A small audio captioner, trained from scratch.
Model: 12M parameters, log mel input, encoder norm batchnorm, encoder activation relu6, encoder patch size 8, encoder depths [8], encoder widths [192], decoder layers 6, decoder norm rmsnorm, decoder activation swiglu.
Training: soap at rate 0.0011, 22100 steps, batches of 128.
Rows from block 2 of the audio encoder of a small audio captioner, named by matrix and row number. Each number is 128 + 32 x the weight over its row's rms, rounded and kept within 0 to 255. All counts start at 0. Numbers have three digits each. After the name is the row's rms in percent of the matrix's.
After each channel's rows are labels from the 100 clips, of 14976, where the channel reaches its highest value: "strongest on" is what is common among them. Only what is clearly more common there than usual is listed. The data: synthesised sound scenes: up to three everyday sounds over a background. In brackets: how many of the 100.
# pw: pointwise conv (encoder.blocks.2.pw.weight, 192x192x1x1), inputs 0-95

pw.189 094:192145111165146125072164133087139144089125058106149135093109152073125122097154079129139162152178123103119092131105227149155145136142140195094139145102093187115117150127145147128054090135153174149155121135110078134164112169139090117151096104121159102175137099126107107132095150164067115111
strongest on: footsteps (28)

pw.44 107:121109090088059070072063157110097105055126087102125156128121146142164116159102113102062176112107126104067239086106065112111100062175111099141183131109160116160116097102134153130085100133120113163121094086045160122105112127124112132143123106113096131135136131090155143121163141130117050123
strongest on: crickets (51)

pw.92 094:106162098153154125132099175108128129111158087117164116063145153179132138120131108185108118135061074109145143111112041105148165106106094110169145113110145126204141144077123116095159121089098087181132141088174093152154106075171135092163192132176155102096092073066097114109103133130115066094
strongest on: siren (25)

pw.145 104:116069068160123106143131142113163178115130164154152084179160146152155124161138066119122086132083105071149105110130141133155101098130098105195138170227166088172093148160060096159162161115113125081178137146153126112120173101109166169141160087149081138076086107104207138133122093156081088074
strongest on: laser zap (48); siren (44); first sound: laser zap (29)

pw.130 104:109096178134152130197063185101110159094114076156101171133084122100099155121098170117103100129162172127120122109077131073130164135135114158116115082088128177119109135108093142139108148125145102090138147106111158112150119165159087199107169066160142075118098102155117144190128138149072124134
strongest on: howling (31); crying baby (25)

pw.160 099:092122179147137123182120098086134183125082144174178138095168078122103175216100149066124108116116117141119124145135134075155118133110136160090167089202166133109113081145126119134153116120120153128169091148109107124094122087148094145155145068127131144132151159173159096130116100151144064090
strongest on: siren (54); laser zap (45); first sound: laser zap (29); first sound: siren (28)

pw.27 109:127136117081103156140187118147126109134166122116127158144096074092178133105065121142105180129067128182124125095096138086105184148097135131116088099135191088119053083089138141141119127112147150122157128121115110240097071118105148160158104123151070109121201125113114132141112114142186115090
strongest on: creak (27)

pw.79 106:118095117095130128109149102069108111153131181095059119166188091146073132125145185105130090068127107066112134158143075161117089184116119082077183164174114159082170157126117148198150117146094150107109120081131124113115135093111133066105073166131123190106110152101107145080177102103038139119
strongest on: chatter (30); speech (27)

pw.135 097:164147144102132102138084134118138105109171117130158096100144103182140106117082151170096095147176118172069167167104154097111167072151109113103149108124123088134152127076112074132074136146085147157092115045169068133121116139142161122055154100115134096152094125082104126135081143096143118173
strongest on: footsteps (38)

pw.42 093:138213088135125060086122110158105146171082159196161087105129137130143155149119169132199133160109175116128088168127158108159116084101199118135137065131107132184130115129134126152113167166157106132170130145165144113131133114152150123147107133134133174168121132088166053101147163145102071132
strongest on: footsteps (32)

pw.165 094:117139163131067087163122160105168168120109114143155172114126161076110214097159110095144175141128172082112107132118128135121125126104183094147129117111165220113112081172134136127182123144122116096148143100105103154139192132131134125146094154166182127110159189134129117091087162096160165122
strongest on: car horn (37)

pw.38 102:134124128114160125121123115115187146111086128034157126211146152127200144170147148145141125121130162120140126104132070115154086080132130140170151178089099158171157165092139108159155128105148113113142128184119132127117169120122082211156123133163121108119131146158080124140095226194132106101
strongest on: crickets (34); beeping (25)

pw.167 089:142101110130143134162148195134108138124137138118141146128101099216134176122075156151087117084191160056140124135095199164167136153136121124067147099157068120098129154134175081148114114105143132101110108088126139098134097120138088139161107154122117135126179117154107169117165111119147122152
strongest on: footsteps (36); first sound: footsteps (27)

pw.149 098:165101165092115098142150101069135135103108150117187072131125154105078170062103113183151090137099100106132130106055134180181220090174130146155121097156090210111114100115115160128088113123127162125160133148135171175173098146162119144129155133130092128107162147146072162161115123125127120085
strongest on: clipping (47); text has "clipped" (47)

pw.18 101:162139172096180095141147109136164138127147160113103070166166139094146151187141154118099173074140146110161106141125108108123100100114126100187103150211086143094111146166178113079167145093110102140127122113096144116150140118088202157131153109132115110104190167155167148067126162155131180108
strongest on: siren (64); background: none (51); first sound: siren (30)

pw.66 078:211133091137122144150128115141108152124074189120153097115089179104168146085134065150158128171109132091179160169167148169159105129155170096118153164032114167174127097081115140134156175118149131078122095112119153118172095113168180113163112090125104116090127122147093195172134102139142162172
strongest on: clipping (30); text has "clipped" (30)

pw.16 101:126112153117124113162133135114090121094179145111116097145076134155057125184125099119152156077107075149152083146123106134072068168112115167121112164124117127155195107110123101106082090161108151125148087110101110099102158145115122125101163154153094200104140075119170151157155115157174161102
strongest on: door slam (41); water drop (29)

pw.89 100:056106125108120096100093163139123149131069190165132132077143141117130164116065090153153147109117107143079137092136138136132130189157125120107093207116127185135147136130156171141164085128105144118113086102116129125159115095058080116105186161144119068131121129036151172130141111127187130096
strongest on: car horn (28)

pw.69 106:146094107106089170100173138160106137134154122143118105121125127094171147116118129124174068158141168145156097169125114108147171157091153093090123155175158128118208098137124089162198144121066156123144137115227083108063127091188177115097188085152141147129163115076096128113101158113079110115
strongest on: thin (high-pass) (81)

pw.108 101:112086117115148154039167176114133138134124100133123179123119149113128100152130169105161129156111148133107099173170117095192157150117143120080037134097051182115147128143144088173180139118123120135038150084132136112159109152149135146122121080104103100082137133089107135126134129196142089155
strongest on: car horn (33)

pw.13 111:128138168105145127109120129167064100153110092127157147107125090187107127221133150091107121050145112131124177156132169082197089154129105174066133115064132141136158119147116179132072093142198123103158208123137106138215074162124098158125114146111180133120161147133107121105121134104116056147
strongest on: crickets (33); frog croaking (26)

pw.131 107:160148104154171123174121145175106128169157116145113145154155108126120088141170136115101140191126149063091175100126126147138106123155127104027074111148133070067119144192109102097170112115188167169116092142124119175162210087122140144140106111085120109204136151147124145161165103149148131115
strongest on: fly buzzing (63); background: none (54); first sound: fly buzzing (30)

pw.138 099:136081132133112135135123114099106131123111113103133139093132093105125198173120186098105135149100153136104084093124130109075137081132130151130135137118088136130162150119119122098106117080228060142112135144126109133097163141117191071168115143153126117125123165194135161090144059151088134164
strongest on: thin (high-pass) (56); background: none (48); fly buzzing (33)

pw.121 100:077083128128091153178166118088126155123095209150135118109086079137080161125130163137134116118086053123158167133109154152141110161153131116113124071138075120141142092090094123139128123126138095110121137128195138147193127129160138135050107135087114074140140120116120104096090152149141175152
strongest on: background: none (53)

pw.58 095:173099101104097134099115087114115114119078101196100202097122127130201102198135110170138063154097127139109148176114133149162108136118104152151066124141141081096067142088107113092122120158140080138127062123130168058164092092150140141166110160119054136159127138167106166127164092123154147169
strongest on: footsteps (30)

pw.88 106:145141099162118120125165163082101186125073144096223158150130149121131160095104088136079144109187152090060122125139155123073141119113179129150136104223109131176150138127166178093110132135055113089181128109112148113136135123144115132155188112064129132135100098123142134142115127175116082112
strongest on: laser zap (41); siren (33)

pw.35 106:149089142111072167121136091185108114113171143166146077071112126127079098207097095125158110132173148084108103079088084137138119165128086122127121151138083126117128124118136124208153172120146113114080094203117157080160105109123176138134121139109118138136149082120118141119151110120123131069
strongest on: door slam (27)

pw.78 097:148058120149092035067130147202144126116118146095131114110080148180166154182131153138118049109076134126130179163178141144125216064223129136125089072126165127127136145093145117132118131135096108177158148114163124119148097137150150118144125136161114100099094094195144176166120114144108155096
strongest on: clipping (31); text has "clipped" (31); siren (27)

pw.31 085:216118099147078145127090114152173139167146103160160111119147174158121129088105147133116068160090113091145149137109163158121176118095109172087071149165141064158128132090142168105175114131183084128161130157163098119220128134150078090123192052102121106065138087168176120149151079158156148085
strongest on: clipping (31); text has "clipped" (31)

pw.104 107:106145154085113136099175124133146079091066141148145155162123134166103132167107129133178109130133215157131119157157098156078102157073109101115093082141114124118185198047117157158159112093133189132156088117181127133140138145162096115110147133107078105081153176149153140123115170060195146071
strongest on: background: none (49); thin (high-pass) (31)

pw.164 102:118150105168142103146132134091161063067144120117087089129134157175089108111147121099138149105217099159127153129082142097104149097097148095135130165110154084192092092087083127104130152151105107163099144110123143189137097102089133049077118089203130127218085118157067190089160155088119171161
strongest on: background: none (58); footsteps (32); ball bouncing (29)

pw.107 105:127064095120115102143136108107188071126129120142119113181186151121117118161109189079111135092130153123160102134125132041138141075246120171127130064114190168162154097140142076117092104135094149176131121141077115171177147167124155116105120124129120140127129146119153087186105140142157194097
strongest on: clipping (37); text has "clipped" (37)

pw.112 106:162132144117062129143171131143123169155188178198162134099196135129147106103144084118119083143140106151133114162100147165171103136118090170123129170116161087141110202110138127154130154131208122082081130072096138082210169101113152098092164105163157143191125125117142125100171128146107079118
strongest on: footsteps (45); door slam (27)

pw.143 112:140131144106184072146111148115116154119129132146130130107077145124123108201129112132115105150163127143140111129104082195149115149097163147120132155171137153172126203137115170172096112137128169163089154160108104089105180112151141126130125122147133138138127089108145099082173097103086189135
strongest on: door slam (40); first sound: door slam (25)

pw.120 100:089131134139127147173100095102093162090056148167146125101149101170063156159131082138099100099124113108133106178137143172148093100096110123097182171176173112179154086222105148177096114161160212140191186069150112085121138097144122113114058148116089121121123142168169150140154112166167089076
strongest on: laser zap (74); first sound: laser zap (45); background: none (44)

pw.81 105:060139121132078122121092086190082129217098109084172111178128128095118072165139139109145106092097140118115107153108142146088109083129098102147123145146143076129118148053084130109145138180157106092075176174143146128164106140083149187162107111101146129088204108133147123136078122166093061177
strongest on: crickets (26); chatter (25)

pw.83 110:157116105137114126143152163159117150139133149126161153168111158185149113130100107090128144140115164162173083119077155112135117112075092116081148126097112092111134176059144137171143178134124167126114170107112150075092109166072138139063108108050135128111163132115137070111085112113176120135
strongest on: background: none (48); doorbell (45); first sound: doorbell (32)

pw.124 096:087152112102193120149104083157179155154155116096134178074169125072153161093173084110161118178108146079150149138140135108131105142175164149184130136090108143122053135097166147163157091154106126123111146154143168157133199154126147154176129160105155153122164141136093175083124143174134090102
strongest on: fly buzzing (32); thin (high-pass) (29)

pw.103 107:099125151140091213114096128136161140077168115159051127149087151120036071129095075118124113175121117096142142156126122144147181167087135113149123121196118133106071118132104145145159126180135088096169090094099113105143120143103139113123208109192117129146101096135133132070115120134152147106
strongest on: laser zap (70); first sound: laser zap (40)

pw.125 099:093111144109160096105133158141175154190143175160091060122117112084097186156116099141070149175157137187085144080102097087129144133127183096096107124184149100165137142175157139179137136137080132128138193170156078139105095072113175044138079159148115120196135085132151139155129166144095090094
strongest on: laser zap (60); first sound: laser zap (39); siren (37)

pw.6 091:103114113082156157086138136137157085151150168127156137159125190139147082101111099125109110097122112093095097089057136141166112182157120117159172169107103162126121027135187144073168113127138100121157127098117089087128130139111145145132168072100129121095111123173095091165126180081114098132
strongest on: chatter (25)

pw.181 090:119138117112160178137135155107110112085129180104151088133111182140118125109060154081115136154075111102195137174105140190140113140122087156189158123111065096121155077097135115154128126132105108163102143145080056129139099154169103171178080047087083143140119130098145118197129163097193131115
strongest on: footsteps (36)

pw.146 105:086125153071141109080047118096127118161165129144132135082145167153185105165105164075103177118181214140160164180099086208124100162171088166129158181165134128155171116158146157052128115127120167177145129147029158129102140133167128134190154101135099079134172044104118115106145149115144144142
strongest on: number of sounds: 3 (66); background: none (50); siren (27)

pw.53 100:106074131093136137169173130147147138118173079165115085171113100108124123161099129134060111102116176142139077118148109055149142089077113052085123181112132088145094122163119084147136118151138104154113062108125101187127091155109128146155139129094122095133174141164127112164137183124122109194
strongest on: background: none (49); fly buzzing (40)

pw.116 099:149085127100051157156103117153114074100061106112193103140169087149108099182101113107123096156102187085128053190118120118170119146110114071108171164094134133115118037159092116141092087159131181154099127165131109125120108109144080104147114219126150137108164076175076125054138119124126158124
strongest on: chatter (25)

pw.119 092:153148099153148086102165094117147130107142178124117109124119078135092151194075114163158106048132117083111088074151088089109083158122124183144163115081131156129128138077111163129118184139122170143085139135138140102151116139128156161135147136095118131106159195110207116105178099113147135140
strongest on: door slam (41)

pw.9 100:125117150175162034116160141108080094102130110164155094152157114098183106086099147152161144171112117104112125151141134126187102136129120184143114079126152104131157106197105075112229149125139141123175122121142152098095114078113138161102116154101132128161128178137098131186125102129118115110
strongest on: laser zap (35)